config.yaml
model: "CTC image transcriber"
vocab_size: 14
mlp_ratio: 2
width: 512
optimizer: "muon"
lr: 0.03
lr_schedule: "cosine"
Rows from block 3 of a small CTC image transcriber, named by matrix and row number. Rows with one number belong to one neuron. Each number is 200 + 20 x the weight over its row's rms, rounded and kept within 0 to 999. All counts start at 0.
Before each neuron's rows are labels from the 100 images, of 14848, where the neuron reaches its highest value: "colour at peak" is the nearest of a few named colours to the mean colour under the peak. Only what is clearly more common there than usual is listed. The data: numbers of one to four digits printed on busy colour backdrops. In brackets: how many of the 100, against the usual share in percent.
# fc1: MLP up (model.blocks.3.mlp.fc1.weight, 1024x512), inputs 384-511
# fc2: MLP down (model.blocks.3.mlp.fc2.weight, 512x1024, transposed), outputs 384-511

colour at peak: brown (56 vs 26.3)
fc1.758,221,171,190,232,238,222,188,191,226,175,175,177,196,237,221,182,175,188,191,210,210,207,223,213,175,153,168,211,216,190,208,180,192,225,193,212,177,216,207,182,196,190,220,209,188,243,205,188,181,174,162,190,164,188,176,183,230,207,206,216,191,191,209,180,155,223,242,211,156,190,155,207,201,210,204,199,201,227,214,202,207,188,243,174,182,166,212,226,157,204,202,184,220,230,197,209,183,221,221,187,164,210,221,178,179,199,203,201,197,213,158,225,209,228,191,209,172,199,226,184,172,207,237,183,224,234,202,196
fc2.758,198,215,179,195,186,164,197,205,176,206,226,190,200,179,208,184,199,209,232,204,163,196,230,218,206,235,182,188,197,228,201,219,204,188,216,201,228,162,170,184,176,233,191,199,183,183,208,163,216,221,218,191,169,180,206,181,210,173,176,236,231,181,222,215,196,194,222,229,204,195,233,174,192,185,195,206,197,187,215,177,242,217,180,208,168,196,197,167,210,190,201,218,187,170,191,167,188,176,182,222,187,170,191,199,201,180,163,210,172,198,229,180,180,200,196,174,197,207,186,196,222,212,211,203,180,236,176,150

colour at peak: black (50 vs 14.1)
fc1.226,218,206,218,189,231,204,197,192,220,200,174,238,205,184,184,196,189,188,158,199,205,189,188,171,184,232,175,228,212,221,188,200,197,182,208,170,147,246,210,189,204,260,204,219,228,205,188,228,206,201,237,218,210,187,189,206,223,202,206,212,207,203,139,183,228,212,192,195,195,251,215,183,181,212,201,173,171,178,207,204,200,245,203,207,194,191,228,167,164,194,218,222,227,213,187,195,196,193,206,191,196,183,186,201,211,185,186,177,195,213,200,206,198,196,183,181,203,160,217,213,194,196,202,185,186,214,179,198
fc2.226,189,207,171,233,189,215,194,218,189,170,175,203,188,186,199,221,225,183,223,165,207,196,212,190,207,176,189,201,171,219,206,203,208,211,205,227,197,212,211,230,217,173,184,202,193,200,217,201,212,213,171,205,227,222,217,166,201,190,231,215,141,193,205,210,224,223,173,180,199,213,163,217,169,192,187,197,203,184,199,173,212,190,188,192,231,239,216,210,200,233,224,197,195,178,200,205,200,202,230,232,197,177,214,260,167,214,190,197,181,205,182,169,176,185,166,224,211,215,208,188,180,168,194,242,199,180,196,211

colour at peak: grey (56 vs 27.4)
fc1.180,197,203,221,200,230,168,179,216,193,201,191,237,198,200,223,187,211,184,207,215,219,244,178,192,230,221,232,202,217,184,188,218,210,179,217,162,175,157,194,224,224,222,216,218,187,236,203,209,232,174,198,210,214,179,189,165,191,184,174,196,224,191,190,219,197,149,194,217,175,181,164,199,189,206,216,188,248,193,155,195,223,202,199,200,201,179,218,202,191,182,206,216,220,196,224,192,216,176,204,211,236,183,199,189,208,231,229,200,179,180,231,187,191,201,174,223,213,213,208,219,196,210,205,190,204,203,220,199
fc2.180,163,208,217,222,216,221,193,192,201,205,215,198,221,198,213,195,183,191,179,242,208,248,202,197,201,180,200,212,173,202,202,210,170,208,196,216,188,227,160,189,213,202,201,201,178,176,184,207,181,216,203,228,220,226,198,207,168,194,174,195,205,207,184,222,243,227,198,205,193,225,203,195,196,203,214,172,175,188,208,235,206,176,208,178,209,218,193,200,234,250,229,211,217,160,173,206,227,189,193,147,208,187,208,213,185,231,210,210,224,210,195,207,188,195,227,198,177,197,227,200,169,224,222,207,227,164,193,180

colour at peak: grey (55 vs 27.4)
fc1.131,224,193,191,205,233,186,192,202,189,173,192,197,184,222,177,205,208,197,215,201,210,174,207,204,183,221,208,234,139,181,183,198,164,221,240,186,230,198,165,202,213,201,196,193,195,214,203,213,232,210,202,218,215,216,203,252,182,193,200,186,232,202,191,225,203,185,198,206,205,190,183,182,189,202,195,201,180,215,178,185,194,221,209,185,173,185,157,206,185,216,189,205,185,182,199,204,170,234,152,183,212,223,180,224,207,213,166,213,198,214,209,193,183,210,180,184,201,197,223,192,208,229,177,172,187,203,219,188
fc2.131,179,196,181,201,149,225,216,200,210,223,219,184,195,167,184,185,195,201,193,216,193,195,214,226,185,202,195,202,204,241,188,174,212,199,191,191,173,247,198,146,189,155,186,193,225,193,199,218,243,163,169,180,214,178,207,179,208,222,178,207,201,219,226,200,210,188,187,164,217,207,169,193,225,198,187,241,188,189,234,196,188,168,215,183,219,201,204,193,201,181,224,211,194,204,201,200,185,208,199,191,214,197,195,193,202,182,175,205,210,196,196,200,199,214,220,194,182,215,189,176,232,211,193,225,200,202,222,170

colour at peak: pink (42 vs 18.8)
fc1.146,202,174,199,182,222,241,213,213,223,203,204,202,199,210,210,153,184,209,177,172,182,141,167,195,198,190,135,193,190,167,206,194,239,199,220,191,209,231,199,196,212,243,181,218,207,179,190,189,200,203,201,181,180,217,247,225,190,228,201,214,193,187,221,189,203,187,188,228,219,227,175,231,168,191,206,224,159,170,216,198,199,206,155,213,200,200,212,180,248,197,188,189,218,158,216,218,168,193,204,182,206,187,207,189,180,202,191,188,195,203,207,208,188,181,174,211,199,214,203,242,185,193,171,212,175,219,161,198
fc2.146,228,195,214,169,175,187,195,235,206,191,206,221,195,197,194,186,214,215,188,201,198,193,194,155,164,198,253,189,218,205,183,200,192,185,213,195,240,182,198,203,215,208,228,171,203,221,219,213,202,188,172,209,198,230,214,203,211,211,183,227,199,201,226,205,187,174,179,210,172,208,237,182,235,209,187,211,194,201,200,240,213,216,188,215,209,223,200,213,205,221,192,217,200,205,180,212,232,188,216,227,195,191,214,195,208,215,208,197,232,216,222,189,215,197,229,180,178,179,219,189,212,175,192,232,216,202,215,188

colour at peak: grey (59 vs 27.4)
fc1.640,168,219,186,221,198,189,197,229,170,178,171,196,227,227,177,198,192,200,191,195,205,237,240,185,221,201,190,217,175,188,166,180,255,190,169,158,176,208,177,196,176,207,192,197,179,182,177,206,224,186,242,207,167,222,182,179,200,167,193,206,153,204,215,235,212,227,194,217,214,171,166,221,206,182,176,192,217,200,200,221,193,187,210,223,214,240,232,208,204,167,170,176,180,242,202,200,204,169,228,201,201,207,205,188,212,154,176,202,213,188,188,183,208,204,197,206,190,212,229,176,216,189,195,202,226,191,214,206
fc2.640,198,190,200,222,215,194,206,236,213,222,203,187,222,210,184,184,191,206,197,212,204,192,189,188,188,233,221,178,219,200,216,219,192,217,212,246,158,213,201,215,200,177,204,216,201,200,208,213,209,200,184,162,224,173,201,199,192,188,199,185,243,196,202,209,178,185,213,177,224,192,200,166,176,185,171,208,201,188,208,220,197,195,187,182,196,182,185,210,167,225,188,239,178,209,173,233,210,245,213,164,211,236,177,217,209,223,206,190,218,185,209,202,195,220,199,203,207,168,229,248,219,161,202,205,235,209,161,171

colour at peak: grey (59 vs 27.4)
fc1.738,218,209,233,225,175,174,168,187,198,201,189,232,212,163,202,186,178,190,187,206,188,170,190,187,191,198,261,201,196,208,174,218,216,224,188,188,157,208,202,173,218,186,194,217,185,206,203,183,205,177,212,214,206,215,200,188,234,236,244,209,173,196,208,212,181,184,204,228,196,240,217,211,199,141,213,205,215,213,178,203,216,227,204,197,215,201,233,186,199,179,236,181,216,191,237,242,197,168,182,185,202,239,170,186,201,213,222,232,183,188,206,204,182,239,204,220,206,212,207,202,182,193,189,197,212,204,172,220
fc2.738,200,173,205,200,238,213,203,239,219,198,192,236,200,209,206,224,199,196,212,220,193,213,205,210,196,184,183,220,212,200,214,185,198,176,198,203,223,223,199,184,195,220,172,215,221,233,172,186,171,176,240,202,217,202,173,173,134,193,188,170,215,174,148,183,200,232,224,202,198,163,224,202,211,193,193,213,211,182,151,197,193,190,203,194,197,175,211,199,202,208,186,157,218,233,190,188,193,199,208,221,234,202,238,219,222,190,211,181,206,222,197,176,227,196,174,174,207,179,197,181,197,211,178,210,207,197,185,232

colour at peak: pink (41 vs 18.8)
fc1.47,179,227,212,200,167,208,213,183,201,198,205,210,214,216,197,192,196,162,217,171,216,216,197,239,173,207,164,234,181,157,224,200,210,213,190,222,242,233,194,198,186,205,165,192,188,198,190,199,196,227,212,192,215,148,207,192,234,230,178,196,222,241,181,239,207,203,222,222,217,166,212,200,179,175,170,194,247,179,223,191,245,196,190,173,176,191,214,184,197,191,226,230,222,178,171,199,231,200,188,164,208,240,220,193,219,196,199,189,222,230,181,172,210,221,221,188,193,182,193,191,226,223,211,213,191,204,214,219
fc2.47,224,189,207,188,230,151,188,192,208,221,227,191,197,190,206,173,210,202,218,209,169,169,198,191,188,212,207,160,200,204,176,182,212,237,192,206,240,181,202,175,186,191,213,234,192,200,210,178,233,217,189,193,195,248,194,197,179,234,229,188,182,189,204,179,213,168,201,186,201,172,221,212,224,204,184,183,190,199,222,202,247,169,213,223,239,191,240,195,181,218,205,219,229,193,200,198,194,176,194,195,195,237,211,197,169,208,232,159,217,219,219,207,216,218,196,200,227,182,194,228,181,214,192,206,195,223,201,162

colour at peak: white (34 vs 9.5)
fc1.297,242,205,226,213,186,157,189,197,217,194,202,199,230,198,221,186,185,206,188,207,166,211,201,212,196,150,230,162,198,191,233,210,237,223,195,186,180,179,163,183,216,181,201,200,197,161,170,218,173,203,197,203,192,217,176,164,208,223,210,180,194,223,232,192,221,241,227,175,190,222,223,201,233,197,218,204,237,210,229,174,205,195,178,199,242,201,214,183,213,184,186,192,209,202,228,190,215,180,191,194,180,179,167,158,204,207,189,214,230,195,215,171,210,165,185,187,208,160,208,209,173,204,148,214,214,184,220,200
fc2.297,182,204,196,183,218,220,174,219,185,203,179,176,192,196,196,212,176,206,211,169,169,199,185,180,221,235,264,201,218,180,199,221,197,203,182,221,182,217,221,197,181,197,213,181,245,185,197,175,196,219,192,193,194,192,223,216,191,213,201,215,185,188,227,204,217,224,202,214,250,230,165,192,193,201,178,192,190,207,204,197,197,187,190,203,148,187,214,209,202,195,189,203,159,202,205,188,202,225,214,190,193,245,196,191,233,242,217,191,183,208,217,179,185,208,194,209,190,210,196,203,196,207,231,220,205,213,205,224

colour at peak: grey (56 vs 27.4)
fc1.690,240,179,208,163,217,181,179,199,196,200,161,176,202,179,185,183,192,175,230,214,230,204,224,201,211,227,228,202,169,182,200,189,216,186,208,194,219,206,168,193,206,188,198,194,237,184,177,227,205,207,193,224,246,183,176,185,220,180,173,198,164,204,173,208,194,207,223,171,177,172,241,180,204,175,188,185,174,181,233,207,218,201,238,172,223,210,207,197,250,215,193,229,198,201,183,196,179,202,212,217,184,217,207,208,211,190,183,202,206,150,185,198,216,182,183,195,157,192,225,201,231,192,196,181,214,220,215,181
fc2.690,162,215,203,191,196,218,199,188,195,219,199,181,222,188,199,208,191,212,197,217,200,197,221,168,182,224,207,163,222,188,191,189,200,204,180,216,194,185,241,248,171,199,227,228,212,195,216,208,193,153,226,218,159,155,182,193,197,206,214,190,216,198,226,214,197,162,178,199,183,206,209,184,210,167,211,210,186,186,173,216,180,217,202,226,155,216,178,219,208,206,219,186,190,165,190,200,208,178,190,229,174,185,226,205,209,178,257,211,205,187,228,221,207,185,159,179,191,199,191,212,203,178,234,166,211,196,220,202

colour at peak: pink (45 vs 18.8)
fc1.303,219,203,222,186,196,180,180,214,180,203,199,200,200,192,202,190,198,209,196,224,187,191,191,243,206,156,195,186,232,187,253,185,209,194,191,188,210,215,178,197,221,199,205,223,220,191,186,215,206,200,213,229,221,187,182,204,192,164,201,196,218,197,204,180,195,179,186,212,177,219,169,212,221,207,287,195,226,187,218,189,177,161,210,192,195,186,192,197,195,166,206,221,198,171,200,200,199,190,246,201,194,225,174,217,220,184,171,210,243,229,227,202,195,141,225,202,230,178,205,193,156,236,196,218,202,224,175,141
fc2.303,188,189,220,215,202,187,171,207,228,208,201,207,214,212,194,226,217,212,172,188,225,180,198,205,179,196,216,214,181,187,187,211,208,200,205,195,211,230,212,190,214,192,177,201,219,159,163,233,168,165,191,214,212,189,212,189,209,243,200,195,227,241,202,199,167,196,175,208,211,214,210,224,188,210,167,194,176,213,223,193,171,249,189,169,217,214,180,194,218,226,167,170,180,196,219,220,198,193,201,232,173,215,168,184,227,173,210,208,185,211,179,226,204,188,182,197,214,193,198,183,199,168,186,248,215,193,214,218

colour at peak: grey (59 vs 27.4)
fc1.376,211,186,201,218,206,203,229,218,200,215,212,219,194,227,200,175,177,207,160,181,233,244,203,196,208,244,223,187,181,219,216,214,166,216,181,181,166,204,187,208,235,195,192,177,213,181,195,210,208,222,194,193,176,219,214,208,185,224,222,235,194,217,211,180,206,208,172,204,171,195,189,191,224,209,182,214,199,184,198,195,247,179,220,181,174,207,193,196,179,201,178,164,191,198,197,238,203,192,185,140,205,198,152,185,220,195,209,165,169,189,203,162,208,184,191,194,156,221,212,206,252,181,162,209,175,205,217,217
fc2.376,169,216,209,210,219,194,184,178,218,177,199,196,185,209,204,203,169,185,183,217,208,214,163,202,244,173,161,217,226,188,214,193,189,178,225,188,202,158,193,192,185,188,191,179,188,221,228,192,223,195,189,250,221,154,219,208,214,221,187,228,223,239,166,184,207,200,192,192,191,217,193,187,217,223,187,229,218,174,191,176,171,197,224,172,197,188,228,190,208,170,184,212,194,200,223,199,196,213,237,208,175,200,166,208,180,224,203,200,203,176,196,195,218,176,207,196,180,211,194,204,219,217,195,205,179,188,191,193

colour at peak: pink (39 vs 18.8)
fc1.589,244,164,184,197,193,211,187,219,156,209,193,210,223,207,247,213,200,187,209,182,176,217,212,194,195,182,202,167,206,218,181,161,181,208,181,183,193,184,198,206,202,224,179,184,222,170,225,183,224,187,190,222,236,263,187,230,214,204,209,196,231,211,192,233,204,210,186,165,199,162,183,210,189,185,237,196,212,178,167,171,203,179,174,206,168,191,205,208,229,174,205,180,207,189,203,222,179,208,216,210,215,219,192,198,196,172,193,196,195,218,239,225,221,201,186,206,206,177,207,189,189,199,217,230,196,171,237,216
fc2.589,200,219,187,219,185,210,190,227,180,209,181,232,204,216,217,217,179,155,217,182,185,176,183,187,217,186,220,227,257,215,156,218,219,196,191,216,186,233,153,211,197,165,205,195,191,217,196,193,204,181,184,176,225,184,210,201,198,198,191,198,185,223,184,194,198,216,182,184,230,202,231,212,184,191,222,236,202,259,170,175,204,198,186,174,207,234,193,199,203,213,228,167,173,194,199,192,208,215,161,223,256,207,196,170,222,209,194,189,199,153,221,209,182,192,197,208,213,223,187,202,206,205,171,218,213,191,211,206

colour at peak: black (46 vs 14.1)
fc1.534,195,191,150,212,184,208,204,213,193,202,227,178,194,223,225,164,201,216,201,227,231,207,194,167,205,241,166,186,203,157,193,163,190,187,223,220,234,193,208,196,201,256,184,144,201,189,226,203,200,206,205,179,215,191,188,195,181,156,171,200,178,205,172,180,201,192,189,230,193,191,221,220,211,172,233,197,179,170,210,150,241,214,167,206,221,185,217,160,182,219,222,202,194,223,213,186,224,195,215,188,198,181,206,226,191,228,159,166,216,209,134,201,169,177,212,219,211,179,224,183,185,221,217,190,191,176,207,188
fc2.534,206,191,171,206,179,190,195,185,210,206,210,173,185,206,188,208,204,210,204,205,219,203,196,174,224,206,140,206,188,232,197,205,205,217,190,193,206,217,216,211,195,199,207,193,193,212,207,202,224,177,186,199,213,204,221,175,173,170,191,216,187,236,188,211,206,185,189,189,191,188,187,212,187,197,194,188,173,218,185,233,214,171,247,210,205,209,230,202,209,185,198,230,227,174,204,208,200,212,205,218,216,147,202,212,160,187,203,182,193,197,173,207,221,184,200,205,200,168,198,183,190,215,179,223,207,216,197,210

colour at peak: brown (56 vs 26.3)
fc1.282,171,209,217,195,202,166,234,195,206,203,207,213,161,167,218,155,190,201,171,220,197,194,216,189,227,225,213,201,190,202,178,200,222,203,194,217,162,194,201,173,156,167,196,206,233,195,200,190,224,205,198,162,196,202,194,226,220,220,199,210,192,195,204,215,196,201,179,210,212,232,204,169,197,173,224,212,217,196,216,187,168,203,206,232,189,195,194,184,197,227,215,189,206,200,209,175,206,203,205,185,171,205,196,216,208,211,209,206,204,187,170,203,207,208,191,191,207,183,212,196,207,199,202,195,199,176,180,203
fc2.282,235,213,217,197,185,214,209,149,182,225,235,235,208,209,211,205,196,207,197,191,201,195,198,204,219,216,175,238,139,215,256,190,226,191,233,191,221,194,173,196,180,218,213,221,180,196,184,217,218,230,210,133,185,186,192,195,159,154,196,191,195,213,211,175,224,187,208,209,200,231,213,192,191,223,202,188,199,186,185,212,188,213,224,203,164,204,174,180,192,220,205,242,171,201,189,194,206,188,219,164,194,205,224,176,221,213,184,210,165,214,178,174,180,233,207,196,211,205,184,203,208,208,216,154,199,212,227,206